From a checkpoint of a small spectrogram flow-matching model: arch unet.
Rows from block 5 of a small spectrogram flow-matching model, named by matrix and row number. Rows with one number belong to one channel. Each number is 200 + 30 x the weight over its row's rms, rounded and kept within 0 to 999. All counts start at 0. After the name is the row's rms in percent of the matrix's.
After each channel's rows are labels from the 100 clips, of 14976 (inputs lightly noised), where the channel reaches its highest value: "top examples" is what is common among them. Only what is clearly more common there than usual is listed. The data: chords played on synthesised instruments.
# convs0: first 3x3 conv (model.mid.2.convs.0.weight, 128x128x3x3, each kernel summed), inputs 64-127
# convs1: second 3x3 conv (model.mid.2.convs.1.weight, 128x128x3x3, transposed, each kernel summed), outputs 64-127

convs0.5,093,105,205,182,219,162,166,189,156,202,247,198,195,211,216,260,223,194,217,177,185,263,171,227,134,200,217,203,197,189,205,200,231,172,157,193,152,163,190,181,169,186,224,211,187,199,204,240,196,201,200,205,222,222,219,221,209,191,261,200,213,170,194,175,220
convs1.5,092,232,203,224,165,208,215,185,202,216,133,209,172,157,212,201,195,240,140,218,192,244,194,199,170,230,239,202,212,175,250,168,185,235,249,240,138,164,221,219,202,247,181,224,177,212,189,198,174,264,213,226,198,179,220,167,184,183,168,236,198,163,186,206,183
top examples: marimba-like; the note G

convs0.15,093,159,190,167,122,249,190,222,207,183,189,177,212,202,198,171,207,227,232,244,233,202,202,203,190,245,201,180,163,192,201,158,239,162,125,191,162,196,122,235,163,189,242,226,214,214,259,204,191,197,214,178,218,224,168,255,233,224,166,198,184,192,188,269,167
convs1.15,082,177,186,152,260,226,205,259,187,157,200,182,160,215,230,135,185,201,177,167,170,205,204,175,181,172,228,267,202,238,220,221,211,224,197,217,227,226,232,185,217,198,200,227,226,209,247,214,226,161,201,214,181,166,254,144,226,201,176,253,192,242,185,182,216
top examples: plucked string-like

convs0.26,116,235,148,189,171,209,209,198,218,177,162,161,197,236,186,273,196,222,182,202,259,233,206,196,208,202,232,225,251,190,228,190,212,211,202,186,211,172,166,185,209,195,202,169,187,141,192,186,191,164,156,245,218,206,197,160,163,206,208,241,189,192,214,206,213
convs1.26,090,167,218,232,262,246,229,148,219,200,222,205,173,266,210,202,205,186,161,211,189,179,232,235,220,189,218,206,200,275,179,174,213,166,204,197,209,211,165,184,194,215,180,171,232,214,196,199,199,259,220,232,241,198,204,166,242,208,210,172,165,149,147,131,158
top examples: horn-like; text has "piano"

convs0.32,082,224,224,199,190,186,260,220,213,209,200,208,250,203,190,283,254,204,208,247,191,145,201,212,159,240,200,176,183,191,222,170,197,185,208,173,177,143,185,196,219,160,208,192,194,231,132,262,205,204,168,164,169,232,206,253,178,153,260,240,161,192,191,203,187
convs1.32,082,150,192,237,213,226,163,206,199,204,182,246,221,182,167,169,239,231,199,205,176,190,228,265,235,201,201,258,238,218,191,261,248,216,229,166,189,233,200,214,194,185,242,212,223,176,197,183,178,186,218,239,256,220,184,189,254,203,181,209,209,181,213,185,246
top examples: square lead

convs0.7,105,214,222,238,224,181,168,177,186,224,213,200,213,201,214,199,190,211,202,161,180,223,239,183,214,222,185,199,237,178,171,156,183,189,192,205,206,166,192,270,164,237,176,196,169,275,155,130,209,182,187,180,204,182,202,186,267,207,218,223,160,193,203,204,238
convs1.7,077,194,218,147,167,235,186,179,153,209,221,217,193,216,191,187,193,165,202,231,195,176,136,202,174,208,244,211,177,203,181,234,223,145,167,162,179,215,163,216,164,197,275,211,208,154,207,223,211,221,211,200,164,227,169,199,160,208,208,195,205,184,247,174,177
top examples: organ-like; instrument: electric piano-like

convs0.11,088,194,176,215,253,192,215,210,209,193,234,268,224,194,146,175,212,189,216,218,218,238,253,242,201,203,208,261,229,242,269,172,196,250,166,198,182,199,205,176,199,213,153,188,219,191,192,157,141,170,167,220,209,154,220,233,190,213,201,165,213,145,200,161,190
convs1.11,091,261,162,202,145,222,236,162,197,200,199,215,207,227,244,245,235,224,191,214,193,213,200,190,250,181,214,247,176,191,168,208,179,158,202,241,164,195,243,257,134,208,213,193,180,212,134,207,225,169,185,201,242,253,180,207,224,202,217,200,175,216,185,205,192
top examples: marimba-like; playing: arpeggio up

convs0.124,076,180,207,222,220,234,230,167,149,182,176,185,213,212,232,255,189,231,199,174,180,220,213,190,198,190,198,236,209,149,164,208,187,203,189,177,171,162,228,264,170,199,204,180,169,238,227,171,240,233,157,199,215,243,211,173,283,200,168,212,189,179,240,139,176
convs1.124,074,189,242,174,189,246,145,199,222,142,192,197,226,175,247,190,188,215,209,201,203,248,248,209,187,222,254,197,226,203,243,189,190,240,184,190,228,263,181,150,216,210,193,249,192,185,218,240,142,224,207,205,217,134,173,138,174,153,204,199,199,229,142,206,168
top examples: marimba-like; instrument: vibraphone-like

convs0.44,110,199,218,182,168,233,244,201,237,177,213,178,201,199,153,154,204,204,204,225,192,194,246,187,211,191,216,165,199,166,180,176,240,187,167,182,148,203,152,252,161,213,269,208,263,252,243,167,172,194,192,201,200,190,101,200,206,230,217,189,180,213,206,197,175
convs1.44,088,206,174,200,191,218,162,221,218,284,178,189,196,138,160,168,129,198,195,168,202,175,250,205,162,209,234,223,171,213,258,188,227,151,237,237,211,160,220,184,233,178,174,236,192,221,239,228,184,231,202,143,233,266,230,177,201,212,206,193,213,194,230,191,215
top examples: arpeggio; playing: arpeggio up; instrument: plucked string-like

convs0.22,108,171,228,245,199,174,199,248,179,194,206,210,182,195,192,169,158,196,156,225,206,226,205,245,199,177,209,183,161,236,168,220,172,185,200,196,231,175,223,179,208,165,163,183,240,195,187,173,221,183,220,185,251,207,220,199,215,241,184,222,157,221,195,120,222
convs1.22,137,255,213,203,213,266,211,214,247,238,209,168,214,241,161,203,262,235,228,201,193,227,235,188,209,170,210,241,204,219,252,190,216,168,218,231,171,235,220,236,223,205,261,206,187,214,201,173,229,278,177,201,183,223,269,175,199,202,224,198,201,184,238,198,241
top examples: arpeggio; the note D; playing: arpeggio down

convs0.80,117,204,240,202,227,224,123,181,171,258,184,205,154,199,205,185,212,190,177,142,247,179,212,140,177,218,215,233,214,184,190,168,263,239,123,175,180,180,168,137,185,277,247,196,217,134,212,209,195,219,195,206,209,198,172,212,200,161,186,190,205,179,179,197,130
convs1.80,113,194,186,228,196,131,188,201,183,166,175,154,198,165,195,200,139,223,152,167,206,233,171,204,188,168,223,169,174,201,224,154,164,184,189,150,177,173,211,226,208,226,210,246,187,230,167,185,205,213,220,215,221,166,211,211,181,170,234,202,135,187,289,192,178
top examples: arpeggio; playing: arpeggio down

convs0.121,094,189,195,252,228,221,159,143,190,188,193,186,168,199,156,171,186,185,172,176,211,149,209,220,207,133,194,102,209,212,212,182,213,294,150,227,224,234,175,192,180,205,223,208,229,205,196,210,211,225,161,201,216,211,248,152,221,179,219,217,193,201,179,232,232
convs1.121,105,217,204,227,196,196,176,214,209,217,200,134,205,202,167,143,193,183,213,197,182,218,186,149,179,197,261,253,243,248,126,216,192,163,238,215,187,140,212,202,235,217,218,223,222,160,192,224,154,173,205,164,225,165,220,189,194,188,200,174,137,154,241,168,146
top examples: playing: arpeggio down; string section-like

convs0.108,115,186,198,145,205,186,236,215,177,176,185,196,216,230,192,194,184,231,210,199,156,169,209,189,178,234,150,253,226,233,212,195,245,204,181,207,169,168,219,242,286,213,168,280,214,202,229,238,174,177,142,195,241,193,192,165,139,149,221,267,221,147,205,174,155
convs1.108,079,217,132,244,207,256,214,155,132,218,241,214,219,233,211,248,195,182,214,243,199,198,183,240,145,203,200,162,196,197,188,214,110,203,171,97,245,179,205,251,161,220,214,171,176,199,165,141,227,155,215,172,218,212,193,175,231,189,212,191,175,232,177,220,211
top examples: white noise; instrument: horn-like

convs0.95,153,177,179,223,196,218,170,198,194,188,200,204,188,220,200,186,177,196,183,214,260,223,205,134,202,180,222,199,174,195,209,223,184,151,178,210,210,212,165,164,185,190,212,173,207,46,231,188,234,206,204,178,214,150,209,206,164,188,237,178,230,257,231,175,173
convs1.95,158,214,222,227,232,189,187,221,223,189,204,219,149,178,223,164,223,172,209,203,188,219,171,188,211,189,261,185,173,224,173,175,164,190,205,200,210,165,201,233,216,241,216,195,209,179,244,149,224,187,190,250,156,209,213,185,253,212,158,177,237,170,125,153,189
top examples: clarinet-like; instrument: square lead

convs0.115,102,221,236,206,191,227,203,193,217,191,207,197,265,225,210,214,230,204,214,176,228,191,156,172,200,181,204,287,223,216,185,236,165,141,226,206,204,152,218,261,227,190,196,126,189,196,214,185,187,210,209,217,256,199,200,217,211,155,180,213,223,134,156,225,182
convs1.115,083,188,202,184,201,149,168,215,227,217,186,195,213,179,193,182,145,172,219,180,233,209,182,198,161,177,171,192,219,158,221,183,229,232,195,234,211,220,190,164,182,188,195,190,207,183,211,172,223,229,192,189,194,165,257,151,214,184,260,188,231,240,176,113,200
top examples: playing: block; horn-like

convs0.72,114,184,259,201,195,184,231,195,286,193,194,192,188,227,196,201,184,203,218,243,218,195,225,191,187,207,203,198,229,170,176,206,213,221,145,217,235,182,201,177,145,188,219,184,172,193,176,207,214,212,185,188,221,182,145,203,261,223,192,182,219,171,178,202,158
convs1.72,144,205,212,221,212,182,213,199,206,164,204,228,272,171,169,237,250,203,236,194,265,187,261,214,213,159,219,192,168,196,226,198,205,191,177,253,195,185,166,162,239,196,209,199,210,212,274,221,146,219,195,222,199,149,183,229,166,229,174,245,151,178,188,219,170
top examples: arpeggio; plucked string-like

convs0.0,096,187,152,188,196,244,199,268,194,184,180,197,241,202,182,305,176,207,184,197,222,198,241,180,176,230,226,213,284,163,159,196,223,248,165,174,200,200,188,162,202,231,193,174,224,274,178,218,149,175,198,182,173,211,210,202,208,159,208,190,154,223,145,181,258
convs1.0,093,234,203,203,234,235,192,175,233,171,208,191,192,195,226,162,169,166,153,187,173,250,180,168,203,224,159,209,230,200,208,205,165,204,236,221,181,173,200,218,189,148,127,206,211,121,180,156,217,217,188,256,243,237,226,215,231,212,223,235,186,236,220,199,204
top examples: marimba-like; instrument: vibraphone-like

convs0.90,091,224,219,128,210,148,179,230,160,170,183,212,201,218,242,218,155,195,167,152,195,189,176,223,197,221,224,182,208,204,135,172,199,167,192,201,168,226,212,231,214,211,201,175,151,247,212,255,195,198,183,177,210,193,200,215,187,215,215,215,204,212,241,158,203
convs1.90,111,145,211,225,197,257,218,227,233,189,135,204,198,222,172,209,216,219,213,197,220,222,195,159,214,220,155,224,170,197,229,257,170,194,233,206,196,219,194,179,218,160,184,256,222,237,137,182,241,181,213,208,146,191,197,179,247,156,219,208,182,231,185,212,183
top examples: the note G; playing: arpeggio down; instrument: harpsichord-like

convs0.4,091,198,157,177,176,184,231,211,181,163,227,269,196,211,162,186,186,202,252,154,249,197,197,225,175,234,174,199,161,243,205,211,208,219,218,194,202,131,177,200,230,201,243,278,205,215,193,236,184,177,211,210,166,221,169,237,173,205,216,232,183,189,164,159,216
convs1.4,099,208,169,235,214,175,204,170,212,278,236,231,183,165,199,207,224,251,182,239,155,202,169,135,206,212,248,220,175,214,191,197,176,172,149,180,226,164,232,207,196,198,188,222,220,166,217,253,225,173,190,200,259,223,165,184,178,263,230,227,169,258,200,203,198
top examples: text has "noise"; plucked string-like

convs0.28,094,163,256,209,254,173,156,209,173,160,204,238,204,208,255,200,205,208,180,135,169,174,190,196,257,187,211,247,224,191,272,166,181,199,153,180,182,186,134,212,170,158,212,189,223,220,250,240,250,155,192,175,168,212,192,198,206,127,215,217,190,229,154,220,222
convs1.28,088,197,170,201,196,202,147,186,226,174,208,176,180,204,185,190,190,201,186,245,215,231,170,175,202,197,192,184,273,200,195,205,153,194,219,231,198,194,204,194,237,199,225,201,196,157,162,184,209,220,182,220,227,187,228,112,175,221,251,200,196,237,262,227,167
top examples: square lead

convs0.79,102,165,159,184,182,201,176,160,270,223,230,180,219,222,199,167,234,224,196,122,190,230,168,210,143,210,187,229,190,172,186,182,222,196,190,214,187,183,259,193,178,242,223,257,234,263,213,234,235,192,211,201,171,179,197,197,156,207,194,229,226,257,213,205,149
convs1.79,086,190,198,237,239,186,217,270,161,166,200,227,182,184,243,212,207,183,204,185,168,212,203,195,200,214,160,208,246,222,257,160,211,190,235,151,222,227,234,175,208,205,202,197,185,212,208,172,155,175,220,117,192,249,182,280,207,159,224,193,209,175,202,235,180
top examples: mains hum; playing: block

convs0.125,092,222,224,159,198,241,230,250,151,177,167,168,162,207,194,175,265,208,186,195,175,171,162,205,179,176,185,188,196,245,223,220,213,187,170,206,150,219,184,192,178,218,254,233,244,199,262,210,226,210,215,188,159,234,132,210,226,185,226,222,153,194,264,201,192
convs1.125,081,236,168,194,176,173,196,205,205,159,212,223,263,245,136,218,180,193,211,153,217,220,246,132,224,169,191,250,208,142,208,177,143,207,205,187,236,170,177,189,214,162,158,208,201,210,166,202,194,217,232,234,228,191,247,156,177,216,199,172,313,199,152,205,190
top examples: clipping; text has "clipped"

convs0.58,094,209,235,256,248,214,161,186,226,222,230,185,160,206,204,219,217,214,202,212,237,202,246,191,234,220,191,169,196,180,197,233,242,167,219,186,253,201,165,151,143,190,216,226,182,224,234,159,160,214,211,232,176,252,163,132,167,185,181,195,196,222,193,207,262
convs1.58,082,268,199,198,214,272,200,184,190,204,199,245,252,202,223,213,185,184,227,210,177,227,193,213,188,196,235,210,139,211,226,228,209,213,194,147,164,239,186,268,172,285,211,148,224,238,167,243,226,206,210,206,230,201,241,213,243,227,223,213,204,174,205,282,154
top examples: clarinet-like; instrument: horn-like

convs0.30,098,214,175,205,201,176,174,187,201,182,180,183,167,219,178,238,239,202,199,158,183,197,207,197,239,179,179,199,146,173,188,199,232,276,212,182,203,219,194,221,186,146,196,189,254,239,227,232,211,240,195,251,220,177,182,196,164,209,197,122,240,206,232,151,207
convs1.30,073,182,185,169,206,175,203,205,164,164,225,237,196,174,243,228,195,168,230,166,185,245,193,242,190,212,192,205,207,229,157,183,207,178,169,156,189,152,203,165,157,252,165,231,195,161,201,228,197,208,212,140,180,203,212,188,235,237,237,239,179,210,218,170,207
top examples: plucked string-like

convs0.100,091,228,269,137,185,158,205,235,181,196,239,165,278,137,220,231,172,213,219,224,206,152,202,180,192,197,193,184,176,226,231,204,236,267,172,192,195,205,238,209,209,164,190,204,193,240,183,156,211,181,193,213,204,191,194,164,241,224,234,209,173,128,202,209,224
convs1.100,117,244,143,223,178,263,173,197,194,221,195,146,164,211,170,204,211,230,149,186,200,258,217,204,239,157,238,225,255,171,181,166,216,252,227,231,201,229,224,249,210,234,236,213,213,144,192,190,197,227,209,235,224,229,243,162,205,218,237,235,198,227,209,213,226
top examples: arpeggio; the note F; the note D; root: D

convs0.63,093,207,248,215,201,241,186,199,228,160,235,212,155,226,169,214,216,197,167,190,229,225,235,238,254,254,178,199,181,188,168,117,246,194,184,226,166,219,127,178,134,163,170,150,186,190,242,213,185,269,202,142,193,211,140,191,191,213,195,141,217,139,224,255,159
convs1.63,079,193,217,155,186,162,186,247,199,197,120,149,165,200,216,175,168,161,190,217,184,204,210,230,156,187,212,199,223,208,183,173,167,205,148,174,201,228,206,234,194,188,261,200,227,239,196,219,210,185,213,229,236,205,254,202,220,183,194,135,200,201,210,246,173
top examples: square lead

convs0.119,116,194,195,152,197,243,173,195,181,178,182,161,187,243,203,206,212,187,173,182,164,196,197,177,150,252,203,194,236,220,193,201,209,185,190,236,207,238,222,180,240,190,218,226,172,177,187,159,167,200,144,164,192,176,224,173,219,156,164,239,209,220,193,249,114
convs1.119,086,179,219,230,165,181,186,225,196,180,225,212,215,175,214,164,166,208,238,199,207,205,222,251,186,181,180,232,225,196,186,136,241,212,206,231,217,182,214,189,191,201,238,152,221,220,163,183,190,210,229,206,235,134,232,207,258,246,225,251,203,165,199,171,204
top examples: playing: arpeggio down; marimba-like

convs0.53,097,185,158,148,237,149,190,165,187,178,158,203,198,194,200,266,249,215,220,218,204,194,185,225,178,247,191,250,207,201,182,157,247,138,238,183,175,193,190,176,203,209,233,150,274,212,195,174,186,209,203,173,220,202,223,192,219,181,180,217,164,193,161,208,192
convs1.53,107,203,193,227,188,233,193,166,230,168,219,207,170,223,239,209,170,194,213,183,202,196,218,206,128,237,226,173,189,192,180,195,219,166,183,153,199,256,226,202,203,180,182,165,204,214,216,180,166,164,122,187,206,243,205,235,204,207,239,193,274,265,182,200,178
top examples: arpeggio; the note A#; playing: arpeggio down

convs0.110,115,211,199,201,218,261,194,210,134,134,255,185,209,206,185,218,181,183,207,185,218,206,216,150,198,224,162,212,188,215,171,167,236,180,220,185,219,186,319,276,184,226,189,222,274,184,228,207,185,213,242,170,221,219,123,152,221,201,189,221,177,157,217,233,169
convs1.110,091,191,233,204,210,181,195,161,227,178,195,197,234,204,190,143,169,277,178,209,199,197,172,201,187,202,213,154,125,166,190,299,230,230,110,193,212,232,202,192,236,196,216,236,171,206,233,198,175,211,171,242,221,205,205,217,186,176,208,224,196,198,200,202,200
top examples: clipping; text has "clipped"; horn-like

convs0.61,093,176,205,213,217,199,247,241,207,166,188,217,134,254,202,222,178,180,185,222,228,172,198,217,247,210,184,201,151,220,181,176,251,177,186,216,188,222,171,198,200,207,164,152,141,208,177,202,185,228,195,215,195,163,199,180,184,263,203,177,226,201,186,187,174
convs1.61,089,198,183,237,188,240,174,278,198,184,182,204,195,207,165,269,187,272,198,189,207,198,206,192,214,220,205,169,206,166,174,215,210,163,229,216,189,186,174,198,170,170,171,212,231,218,170,240,305,200,180,183,210,191,200,188,220,218,194,171,201,186,142,191,143
top examples: square lead

convs0.67,114,176,198,226,224,212,159,209,153,243,189,199,246,182,222,218,226,234,175,169,156,196,182,198,154,157,146,160,211,185,203,217,215,235,163,206,238,203,203,309,142,207,209,189,197,150,244,227,151,190,218,220,210,186,235,226,227,234,219,215,209,161,170,210,210
convs1.67,104,183,182,198,202,212,219,203,149,213,210,196,178,170,153,228,164,189,190,207,189,254,179,160,191,215,237,235,187,177,156,197,157,146,203,170,153,173,187,148,178,194,181,173,242,233,149,174,215,182,187,205,221,191,185,215,194,188,148,160,155,216,190,204,202
top examples: harpsichord-like; playing: strummed

convs0.51,138,211,194,186,200,202,186,186,222,218,207,167,197,204,169,162,203,176,207,170,262,157,194,153,191,178,169,179,220,251,176,235,220,163,296,171,172,238,223,197,278,181,241,210,180,203,187,225,197,201,172,156,190,177,171,217,126,175,218,139,192,189,208,225,210
convs1.51,112,217,162,144,177,227,209,206,194,171,221,226,208,190,212,194,197,184,200,247,190,226,211,260,230,168,189,207,199,250,148,185,231,188,121,180,218,208,212,176,153,217,250,240,207,190,139,220,208,192,212,130,176,174,222,219,171,196,179,241,214,143,187,204,204
top examples: text has "noise"; horn-like

convs0.64,066,230,182,224,180,204,161,220,210,129,217,183,190,146,220,185,203,222,213,182,208,188,174,219,205,185,198,205,192,185,207,250,171,233,211,191,243,207,185,222,174,240,190,202,205,270,278,191,144,218,192,236,243,194,190,240,215,259,170,174,153,194,163,203,203
convs1.64,066,167,196,143,204,166,202,175,234,267,231,189,200,265,162,159,151,216,192,182,195,206,225,197,226,171,183,222,263,194,225,135,212,170,228,194,203,180,197,205,241,257,158,237,196,185,233,242,209,143,207,189,207,185,191,219,182,198,223,193,197,207,227,223,211
top examples: organ-like

convs0.107,088,202,142,269,201,205,190,186,142,147,220,242,147,188,187,176,176,191,233,217,188,208,248,193,144,193,199,255,181,200,224,228,197,225,234,195,187,191,204,131,193,177,208,209,167,265,270,214,198,226,188,206,197,202,235,171,209,232,158,206,166,225,186,187,212
convs1.107,086,180,267,187,225,208,252,230,191,202,227,150,157,233,214,185,180,191,174,188,201,176,200,188,187,219,205,213,234,219,147,119,175,163,188,206,175,240,196,231,245,147,184,219,262,134,195,170,207,160,212,168,220,176,211,216,169,179,240,232,227,190,194,212,175
top examples: organ-like; playing: block

convs0.2,112,228,204,189,202,173,252,212,219,176,183,215,180,170,214,218,193,209,187,210,171,200,150,225,162,145,214,238,234,186,196,187,194,202,188,220,152,245,136,174,206,165,191,195,161,38,194,181,191,194,216,174,206,222,220,211,192,223,202,219,176,171,211,270,200
convs1.2,107,192,124,169,179,223,219,229,248,208,208,256,146,189,196,163,251,192,205,217,173,226,209,271,210,180,229,222,222,191,204,183,188,220,206,200,247,166,176,190,192,241,152,176,191,268,186,197,226,174,145,205,147,221,199,192,255,207,184,204,207,216,135,202,150
top examples: plucked string-like

convs0.116,120,223,158,198,200,206,226,210,200,187,218,180,229,225,200,217,203,205,219,150,190,216,263,180,213,237,214,250,123,156,216,214,198,194,211,221,213,195,220,225,151,221,197,254,292,168,256,212,251,176,230,189,234,194,204,216,232,264,212,239,203,199,222,246,206
convs1.116,094,183,174,194,192,203,168,184,229,196,171,274,263,224,156,176,212,220,205,168,206,212,189,222,158,203,193,150,180,185,239,215,190,281,163,179,188,247,204,209,277,148,186,228,147,201,207,214,110,206,210,203,196,181,229,223,238,170,197,192,209,202,241,166,206
top examples: clipping; text has "clipped"; horn-like

convs0.55,105,176,201,198,198,180,212,200,205,178,166,187,168,165,209,244,229,212,182,207,139,206,203,240,171,209,167,226,169,174,201,183,234,225,209,206,213,184,202,199,172,206,176,177,225,193,185,198,243,231,218,204,208,206,154,177,221,219,221,305,235,176,226,233,154
convs1.55,067,216,257,187,215,196,187,196,174,185,224,192,204,208,233,180,218,209,262,243,202,209,196,245,213,212,206,207,221,179,163,202,206,229,179,208,181,183,196,245,265,170,199,223,245,227,180,222,193,218,166,229,219,124,208,200,189,217,131,179,194,210,167,169,248
top examples: square lead

convs0.98,108,188,189,162,206,231,148,181,192,213,148,186,200,233,221,201,216,168,150,186,266,205,207,203,229,214,197,199,241,209,235,168,187,185,154,207,209,202,224,240,187,193,194,174,216,191,221,220,175,215,208,171,206,194,165,183,240,172,163,172,173,200,205,227,197
convs1.98,101,201,226,240,242,147,170,173,167,231,190,177,191,205,191,164,140,240,196,205,193,227,218,196,193,236,198,241,208,229,210,204,193,202,243,184,141,171,168,175,157,164,204,206,129,158,218,130,241,207,209,235,222,174,229,178,206,226,224,189,209,228,189,188,215
top examples: harpsichord-like; text has "piano"

convs0.127,153,222,188,164,180,201,206,208,170,191,149,198,230,217,223,203,205,174,210,189,202,209,168,186,199,165,212,211,187,198,180,215,215,179,170,217,231,221,152,274,214,172,220,196,196,74,169,199,211,181,210,204,192,204,179,220,157,235,199,196,163,95,171,218,191
convs1.127,147,201,213,210,201,199,214,203,232,271,262,222,154,157,215,230,193,193,170,220,184,191,192,194,187,219,204,193,156,229,211,166,179,171,182,205,173,177,204,168,200,195,207,110,217,220,173,227,183,182,159,175,178,220,212,181,208,193,200,216,162,237,204,197,183
top examples: playing: strummed; harpsichord-like

convs0.118,088,153,212,168,196,259,182,197,143,265,170,248,197,191,185,223,194,188,210,184,271,184,210,194,212,193,230,195,218,167,185,175,134,202,202,204,212,194,218,213,165,188,225,214,176,242,210,126,211,189,189,206,227,252,144,192,218,247,186,202,223,258,118,226,183
convs1.118,086,215,245,237,160,168,241,171,224,147,206,187,155,228,205,221,198,157,202,185,217,201,181,207,181,268,180,165,191,263,189,191,233,132,176,185,249,225,192,200,259,173,205,203,194,179,151,241,179,217,248,233,159,180,225,229,196,123,194,224,202,147,173,222,240
top examples: organ-like

convs0.16,103,137,203,194,235,194,155,213,177,229,208,241,216,184,240,229,209,170,192,242,209,217,219,192,164,237,212,221,210,217,196,209,152,140,173,166,214,159,197,274,176,228,184,246,180,228,184,180,156,189,208,184,203,187,244,205,205,192,171,233,169,113,163,235,207
convs1.16,092,225,199,208,181,205,185,210,201,206,201,193,182,237,176,167,166,207,161,188,191,187,193,187,255,191,196,268,217,214,237,212,208,175,175,189,150,256,186,168,170,194,213,159,243,207,216,202,220,216,237,198,190,225,232,151,203,254,258,216,177,217,249,136,256
top examples: playing: arpeggio down; marimba-like

convs0.74,113,190,192,203,205,165,285,248,177,173,184,189,189,200,218,217,188,205,216,204,210,204,172,226,226,218,211,166,172,203,228,163,217,212,218,205,176,210,212,182,138,282,208,178,245,107,188,212,212,202,206,207,199,178,227,179,264,311,219,263,230,213,174,224,225
convs1.74,094,148,235,200,201,185,184,159,188,203,178,220,227,197,186,240,227,203,220,252,199,197,165,228,182,230,163,202,166,173,157,191,187,280,149,247,169,155,191,202,241,126,228,161,163,216,225,211,190,195,158,240,193,170,219,187,180,142,192,156,164,259,188,187,213
top examples: arpeggio; playing: arpeggio up; instrument: horn-like

convs0.31,088,190,177,239,180,228,182,185,211,234,215,199,189,194,223,186,234,215,203,142,189,197,202,195,202,152,211,177,184,158,234,207,204,165,194,181,167,170,223,269,215,196,205,212,214,212,211,178,226,148,185,196,217,244,317,165,181,167,224,201,150,163,157,216,201
convs1.31,099,171,179,184,224,199,139,196,167,179,130,226,131,195,206,180,183,228,141,188,214,174,182,179,154,241,205,210,235,203,211,229,207,167,131,195,196,206,211,161,220,196,239,231,187,244,204,246,203,186,208,223,219,201,215,207,151,184,211,183,233,238,247,207,195
top examples: playing: strummed; marimba-like

convs0.6,113,180,207,183,206,174,255,173,178,146,159,202,201,257,168,176,238,186,217,213,225,215,190,162,189,214,210,200,156,192,190,189,165,116,185,195,203,182,163,151,160,187,147,234,228,306,208,193,188,200,216,190,244,204,167,148,218,138,193,209,154,204,191,179,161
convs1.6,106,173,236,220,198,254,198,181,126,153,255,191,218,220,221,205,207,250,191,225,198,156,194,159,230,184,200,229,218,201,200,204,265,171,220,195,186,128,215,216,188,199,205,197,207,130,184,180,239,204,226,179,185,188,220,231,176,288,102,221,234,228,194,203,184
top examples: square lead

convs0.104,079,165,207,159,230,217,178,179,162,174,210,175,174,260,178,184,163,203,157,220,200,213,163,209,230,246,200,206,180,188,188,209,164,253,196,190,162,182,205,239,200,194,207,204,210,219,238,219,193,267,213,191,220,175,165,291,240,149,171,209,233,245,178,166,236
convs1.104,080,168,203,181,207,235,234,240,170,221,216,228,274,178,201,224,223,179,217,172,211,176,200,188,210,186,178,204,239,191,186,157,177,170,187,233,259,238,159,243,230,230,194,212,256,245,199,187,200,147,134,218,227,203,230,222,197,246,244,188,203,200,158,244,191
top examples: white noise; instrument: marimba-like

convs0.47,105,195,194,193,191,177,211,212,163,166,184,208,210,215,219,219,183,211,227,219,227,195,204,173,161,234,193,197,203,195,201,214,186,157,168,208,193,229,260,238,203,190,203,219,173,237,130,150,174,183,199,238,287,167,280,180,195,205,162,163,215,235,208,169,204
convs1.47,128,222,207,192,222,159,247,188,197,180,182,198,176,190,198,246,266,166,198,215,210,192,176,226,228,196,220,185,205,160,193,249,233,247,206,181,205,198,178,152,216,191,191,174,211,178,245,152,243,210,254,199,166,213,209,249,169,207,229,214,191,152,185,219,179
top examples: strummed; square lead

convs0.9,107,223,180,231,196,175,185,172,215,165,260,210,217,205,160,202,165,212,206,238,223,202,248,177,184,221,236,226,184,195,216,189,209,203,167,220,238,183,222,240,179,175,139,192,226,173,232,176,170,144,211,213,213,197,244,145,145,148,172,224,214,198,181,209,242
convs1.9,090,156,210,192,189,229,224,221,205,237,196,249,254,187,232,185,212,224,150,202,202,181,186,200,254,204,151,239,154,175,178,240,230,225,173,244,201,231,171,141,146,202,210,195,240,239,211,212,204,222,183,223,175,190,136,217,220,259,213,182,162,181,237,144,187
top examples: strummed; plucked string-like